python train.py --encoder_arch="vit" --model="masked spectrogram model" --dataset="short pieces for a synthesised band: melody, chords, bass and drums" --train_examples=26041 --n_mels=64 --hop_length=160 --input="log_mel" --win_length=512 --method="mae" --mask_ratio=0.5 --loss="mse" --encoder_norm="layernorm" --encoder_norm_position="pre" --encoder_activation="gelu_tanh" --encoder_mlp_ratio=4 --encoder_head_dim=64 --encoder_fused_qkv=true --encoder_bias="qkv" --encoder_qk_norm=false --encoder_parallel_block=false --encoder_inner_norm=false --encoder_patch_size=[64, 2] --encoder_layers=10 --encoder_width=192 --encoder_positions="sincos" --decoder_width=256 --norm_pix_loss=false --decoder_layers=2 --init="lecun_normal" --residual_init="zero_last" --optimizer="muon" --muon_scale="match_rms_adamw" --lr=0.0017 --momentum=0.95 --nesterov=true --orthogonalizer="polar_express" --adamw_lr_other_params=0.00073 --cautious_weight_decay=true --steps=7600 --batch_size=512 --epochs=149.4 --lr_schedule="step" --warmup_steps=380 --weight_decay=0.3 --adamw_weight_decay_other_params=0
Rows from block 3 of the encoder, named by matrix and row number. Rows with one number belong to one attention dimension. Each number is 128 + 32 x the weight over the matrix's rms, rounded and kept within 0 to 255. All counts start at 0.
# v: attention query, key and value (stacked) (encoder.blocks.3.attn.qkv.weight, 576x192, the v third), inputs 96-191
# proj: attention output (encoder.blocks.3.attn.proj.weight, 192x192, transposed), outputs 96-191
v.49 [103 185 136 139 132 133 175 152 171 142  96 153 114 106 128 113 147 157 187 113  97 140 123 144 150 115 100 155 153 144 177 170 189  89 122 123 118  92 152 127 163 159 104 113 141 118 118 132 111 143 110 158 140 150 162 135 133 102 141 113 133 146  93 108  68 104  88 113 163 119 133 142  98 120 127 120 179 126 104 119 105 146 134 156 173 124 105 138 111 152  99 175 100 113 187 165]
v.50 [ 44 153 227 169  86 192 125  84 126  92  83 113 156  26 149 119 152 170 145 125  89 131 146 134 120 185  93 131 169 134 109  87 136 138 165 109  87 143 146 191 102 114 122 150 148 105 171 136 158 162 135 140 103 152 120 119  20 131 111 139 117 163 122 137  97 147  71 106 135 127  95 145 105 126  95 146 133 135 136 164 150 141 174 187 117 136 154 142  90 126 140 121 108 103  81 146]
v.51 [158 186 197 126 172 102 144  84 123 113  67  99  77 150 179 134  94 108 149 141  93 123  90 126 145 143 105 178 141 127 141 127 135 132 105 153 132 140 107 142 124 107 170 130 149 124 128 167 137 132 108  21 108 114 179 142 132  95 130 106  61 140  94 180 151 116 159 137  74  96  79 129  98 109 137 140  45 100 127 125 141 118 100 131 142 147  67 127  98 120 113  99 129 146 132 143]
v.52 [182 107 141  98  51 166 101 130 124 121  83 102  98  87  97 133 164 152 119 107 149 158 117 106  98 122 173 130 116 100 129 122 127 103 177  92  94 169 155 104 118 140  67 110 119 171 142 135 150 146 105 135 133 147 116 104  90 127  47  84 117 111 151  61 178 106 172 159 115 136 141 136 104 143 166 187  47 161 119  77 135 120  89 101 131 171  98 135 113 106 116 124 154 129 166 114]
v.53 [120  61 181  68 135 159 142  89 150 117 115 158 157 161 140 121 113 116  92 120 118 128 139  95 132 114 136 150 146 167  82 142  77 126 166 117 117 111 124 129 153 113 154 116 107 138 150 141 104 115 150 176 106  97 102  85 143 118  90 167  99  79 100 182 121 136 128 113  98  83  86  99 105 139 148 160 142  71 121 149 135  80 165 113 122 149  96 141 113 125 106 132 178 114  80 173]
v.54 [147 174 132 228 146  76 134 205 121 115 135 146  96 119 111 107 105 129 150 107 102 123 149 141 112 132 127 139 176 175 156 100 124 117 129 137 148  87 111 144 146  66 145 106 121 121 121 145 129 107 178 150 140 151 103 120 117 118  99 156  86 170 154 141  97 125 141 125 102 119 115 124 156  91 107 105 118 114  68 113 131  89 172 156 140 162 119 141 127 139 128 126 141 172 108  74]
v.55 [ 99 155 181 146 142 183 136 146 119 126 148 183 122  43 162 133 120 167 126 114 123  90 126  66 177 183  99 140 128 176 114 125  88 108 161 111 118 124 105 111  39  98 147 125  89 118 147 112 152 174  66 160 138 134  72 131 126 166 119 143 126  99  98 152 163 124 137 141 120 122 110 195 132 133 131 140 160  97 103 101  75 102 137 141 174  74 174 124 128 114 113 123 122 161 147 129]
v.56 [140 147 138 154  81 222 123 159 178 161 134  92  88 121 109 122  85 179  57 147  85 140 133 148 181 200 174 127 168 127 104  69 157 115 152 117  82 171 180 150 107 107  82 120  72 147 101 141  57  85 137 102  86  83 193 103 166 121  95 134 170 132 127  90  70 150 129 147 111  95 172 159  85 125  63 166 102 152 106  80  78  71  78  66 115 116  72 143 153 163 172 176  68 119  65 166]
v.57 [161 138 164  83  95 108 130 111 122 101 114 109 142 124 137 118 159 143 164 137 146 106 100 122 126 141 118 177 147  79 138 188 126 128 128 145  95 139 104 120 106 137 121 116 143  85 143 141 164 140 131 170 160 153 126 143 129 121 155  92 108 124 111 124 124  96 130 106 147 170 183 128 125 167 158 143 108 125 161 133 157 130 131 156 167 125 105 157 164 113 143 135 105 116 190 174]
v.58 [ 80 173 115 170 145 130 161 182  90  66 149 114 117 113 137  56 143 160 103 134 141  86 143  98 168 135  86  65  87  99 138  61 111 137 111 119 132 136 151 102 134  96 179 194 162 143 160 169 167 113 133  78 126 149 115 116 144 164 102 142 149 125 126  81 118  87 195 144 137 125 141 144 103 181 128 123 172  83 143 130 138  96 116 131 179 122 175 138 117 130 118 119 120 133 141  59]
v.59 [145 148  93 182 105  55 155 153 109 145 135  85 116 164 187 118 128 137 136  94 164 127 129 155 127 119 149 145 114 107 129 154 126 152 130 162  97 116 102 177 148 136 136  98 117 139 129  85 160 147 146 165 153  89 129 171 167 143 128 159 126 197 119 134  68 131 144  62 125 167 125 149 144 153 154 173 183 120 152 157 150 102 138 144  98 130 148 125 145 114 102  97 150 133 130 120]
v.60 [130 113 156 134 109 136 110 125 175 147 120 103 144  76 166 101 174 136 118  87  99 106 130 143  92 193 141 167 112  86  70 134 192 130 183 132  82 140 159 148 127 132 108 171 157  60 124 126  72  98 167 147 100 102 140 158 149  89 115 166 152 118 129 110 143 131  55 121 185 109 162 141 177 168 170 156 179 161 150 162 176 113 191  64 173 108 142 127  92 111 103 100 148 115 116 115]
v.61 [120 129  89 104 168 154 145 116 136 176 116 140 173 160 151 143 112 140 157 169 134 137 110 228 151  55 124 107 134 158 150 136 143 144 108 191 112 146 122 172 126 134 103  38  97  98  85 134 119 119 131 157 122 103 112 132 113 150 116 148 147 125 109 124 136 128 101 116 163 104 185 156 135  96 122 121 133 133 158  82 132 140 121 126  89 133 181 141 139 131 158 110 110 147 125 136]
v.62 [100 142  86 172 134 137 133 115 162  84 181 125 135 103 119 136 134  94 128 136 106 138 127 151 113 133 130 112 126 116 128  98 186 132 102 163 133 127 126 105 100 104 101 187 186 107 127 121  56 110 147 129 142  77 172 128 173  98 152 135 163 153 151 132  82 169 103 158 109 129 123 136 194 140 147 141  99 114 116 155 158 104 128 108 120 163 131 176  88 113 133 125 122 125  87 135]
v.63 [129  67 126 131  93 102  90 124  89 107 147 125 117 136 199 109 129 198 164  71  93 139 110 132 116 105 154 124 140 102 163 152 120  94 155 119 136 100  88 185 138 118 141 125 136 128  80 100 114 121 131 156 107 157 146  93 206 152 165 144 152 163 177  75 121 170 138 138 169 145 134 144 140 115 173  91 174 139 214 139 169 166 121 144 148 189 163 109 138 160  96  83 117 130 180 126]
v.64 [104 151  72 170 129 119 105 114  99 152 154 154 108  93 110 122 167  83 120 115 116  99 118 140 143 140 150 131 170 148 104 146 104 119 112 149 168 107 174 176 120 154 117 108 149 148 126  81 157 125 152  81 186 130  44 119 125 114  94 145  76 117 116  92  89 144 154  94  78 134 143 115 201 129 193 135  79 126 127  92 175 117 134 193 152  85  95 147 165  67 112  76 137 119 152 153]
proj.49 [177  55  89 139 153  74 104 155  59  97 146  91 109 183 123 142 138  73  75 150 148 124 158 135 168 165 169 114 156 130  91 103  99 139 152 133  96 152 120 149  86 153 105 137 136 184 102 182 194 150 116 139 128 163 131 116 126 153 127 109 139 149 147 159 161 118 136 130  99 134 143  86 131 158 128 131 123 157 157 114 151  92 121 132  76 131 113 144 173 121 144 126 125 151  65 110]
proj.50 [206 108 110 142 138  90 119 202 152 102 148 109  69 209 121 107 103  89 141 168 156 108 118 129 135  86  94 130  81 143 114 123 163  87 138 106 112 125 139  73 151 145 176 114 124 140 116 144 104 148 152 145 174  95 133 144 144  91  91 103 170  88 117 108 170 113 170 134 128 127 137 136 174 108 149 142  98 122 103 111  98 104 129  83 128 106 123  94 162 147 129 161 137 138 137  99]
proj.51 [ 69  59  94  90  55 159 153 153 140  44 187 130 157 126 110 132 157 121 112 154 149 107 163 119  70 119 129 106 122 130 127 131 140 115 207  77  99 120 111  94 138 148 111  66 101 161 141 106 148 150 105 191 109 150 115 151 120 135 100 125 177  66  68  90 124 122 148 151 148 167 141 136 160 101 141 146 165 160 108 132 127 113 146 143  84 140 144 145 185 145 118 125 132 111 133 138]
proj.52 [ 86 164 148 143 169  82 142 108 106 132 206 138 157 128 124 136 114  92  81 118 107 141 126 125 172 111  94 117 123 146 116 144  97 154 126 133 164 109 108 116 132 111 177 127 142 135 148 109 127 106 186  79 132  96 111 105 162 133 114 176 119 100 135 183 113 171 110 107 174 122 124 133 142 112 151  98 155  86 133 185 106 139 127 137 109 114 109 151 152 173 133 116 151 131 131 148]
proj.53 [146 212 126 155 100 139 162 117 141 153 134 105 106  87 132 145 131 172 160 142 125 130  62 111 120 189 143 139 115  88 164 138 163 111 114 116 167 152 136 145 114 105 126 145 152 144  94 111 130 134 102  87 159 153 139 163 105 145 145 121 135 159 121  90 107 122 104 117 163 187 161 127 148  92 114 119  86 148 104 108 125 147 145 135 108 112 176  97 147 131 107  87  73 153 176 108]
proj.54 [128  66 141  78 100 166 105  73 122  99 125 138 162 139 122 170  95 161 112 181 121 121  73 147 155 145  91  93 103 101 122 176 100 101 132 115 116 160 162  66  96 135 121 125 143 169 130 153 125  78  72 114 114 130 130 113 122  79 158  91 174 119  78 155 130 116 139 132 146 105 104 123  85 116 164  87 129 170 162 116  71 193  90 112 143  98 143 142  97 122 139  85 111  94 202 162]
proj.55 [152 116  65 126 100  91 141 104 160 154 127  91 123 143  52 120 115 107 139 131 105 165 147 154 123 118 152  86 134 119 138 149 174 131 106 128 169 115 156 104 155 101  98 147 146 163 102 107  89  76 104  81 103  90 170 113  98  91 172 140 135 156 167 118  71 140 102 147 152 136 142 130 170 116  94 122 100 149 166 188 115 138 132  76 119 151 118 112 160 148 175 125 129  97 112  90]
proj.56 [127 133  66 156 111  35 141 163 118 187  95 120 179 116 147 107 190 107 158 108 203  79 151 150 125  93  74 137 111 134 136 144 150 148  89 127 156  61  91  99 108 122 165 166 145 117 160  52 162 178 157 197 104 110  57 138 115 107 192 131 134 159 161 165 162  96 106 122 166 136  94 154 165 112 183 131 150 117 126 141 153 113 118 146 150  89 207 160  87 123 119 156 177  97 143 140]
proj.57 [ 93 103  93 162 137 178 108 151 123 124 147 138 158 141 168 118 149 101 102 118 120 155 184 152 160 118 116  94 129 147 116  95 144 132 164 122  97 124 125 124 151 133 140 116 113 169 123 138 121 136 139 164  97 140 120 143 114 136 106 167 158 101 133 111 112 143 130 147 142  96 143 134 119 113 127  85 161 142 103 100 140 107 151 131 115 106 157 110 114 135 136 152 104 130  44  82]
proj.58 [155 118 131 118 117 119 100  57 139 179 128 139 122 124 112 164  67  84 172 124  91 177 123 167  77 100 144 147 176 151 156 180 124 117 109 141 130 111 117 114 138 130 127  87 129  86 124  96 113 157 136 119  92 103 150 133 133  94 149 138 137 132 126 154 133 141  88  98 144 101  82 172 142  65 115 143  92 199  87 107  67 148 114 173  67 130 117 118 155 139 140 144 156  95 138 142]
proj.59 [122 131 158 101 154 187 111  92 120  82 123 167 125  77  93 166 130 107 143 166 123 140 116 123 110 120  90 105 104 112 135 183 119  92 131  96 111 170 133 129 131 118 131 172 146 125 107 176  85 161 131  69  80 176 157 104 124  95  89  93 127  72 136 126 150 131 164 169 121  75 117  98 131 114 149  71  95 139 102  99  81 154 130 121 114 123 115  89 106  78 149 137 114 145 195 152]
proj.60 [181 159 116 130 112 113 106 164  85  96  85 157 120 164  93 135 133 119 150 127 148 160 142 139 187  90  48 128 154 161 111 117 152 143  93 126 164 125 137 185 121 112 186 160  77 163 130 118  90 247 146 133 137 129 120 127  73 124  98 128 140 151 163 125  52 168 177 102  87 141 141  94 142 154 103  80 118 128  97 146 101  89 135 155 112 104 153 138 115 144 158 232 134 128  99 130]
proj.61 [141 140 131 133  97 149  88 130  84 102 125 152 118 114 124  88 144 142 130 127 137 111 147  64 112 134 155 177 127 133 116 152 125  87 155 107  97 188 100 157 133 139 138 203 173  82 183 119 155 120 125 134 160 191 157 158 166 119 121 120 106 154 170 123 158 118 131 152 120 119  77  87  96 137 140 110 102 137 109 165 175 128 147 154 158 127  84 124 105  99  91 151 108  98 118 136]
proj.62 [136 167 140 109 124 132 110 158  98 164  97 158 146 129 119  95 157 120 113  87 110 143 135 125 145 108 120 132 154 132 129 135 111 145 127 113 131  92 101 161 120 164 156 119  66 116 153 122 191 138 122 149  82 166  90 129  98 170 146 127 105 113 154 112 171  90 157 140 139 121 155 118  65 151  98 117 168 116 133  94 106 150 137 121 155  88 124 149 161 139 137 164 135 102 171 162]
proj.63 [175 158 143 121 119 168 127 171 104 128 120 101 192 124  72 142 112  57 120 175 183  93 106 115 179 135  70 103 118  86 133 212 176 154 121 154  86 225 154  95 127 167 119 104 178 104 140 188 102 107 112 113 170 132 123 118 114  67  69 120  97 125  68 152 124  99 112 123 143 111  99 109 154 139 114 126 106 139 114 155 127 108 118 123 135 101 107 103  95  53 140 183 121 100 106 154]
proj.64 [145  90 168 123 158 171 143 135 106 141 111  87 112 171 158  78 105 168 122 136 128 146 107 117 203 112  84 126 120 184 132  89 157 166 129 161 140 126 123 140 126  79 162 172 177  99 165 155  56  96 137 143  89 130 182 155 123  74 119 157 148 152  97 132 125 111 113 162 128 136 132 155  79 119  89 164 174  76 121 146  89 137 116 120 128 157 144 106  88 149 145 150 110 123 101 133]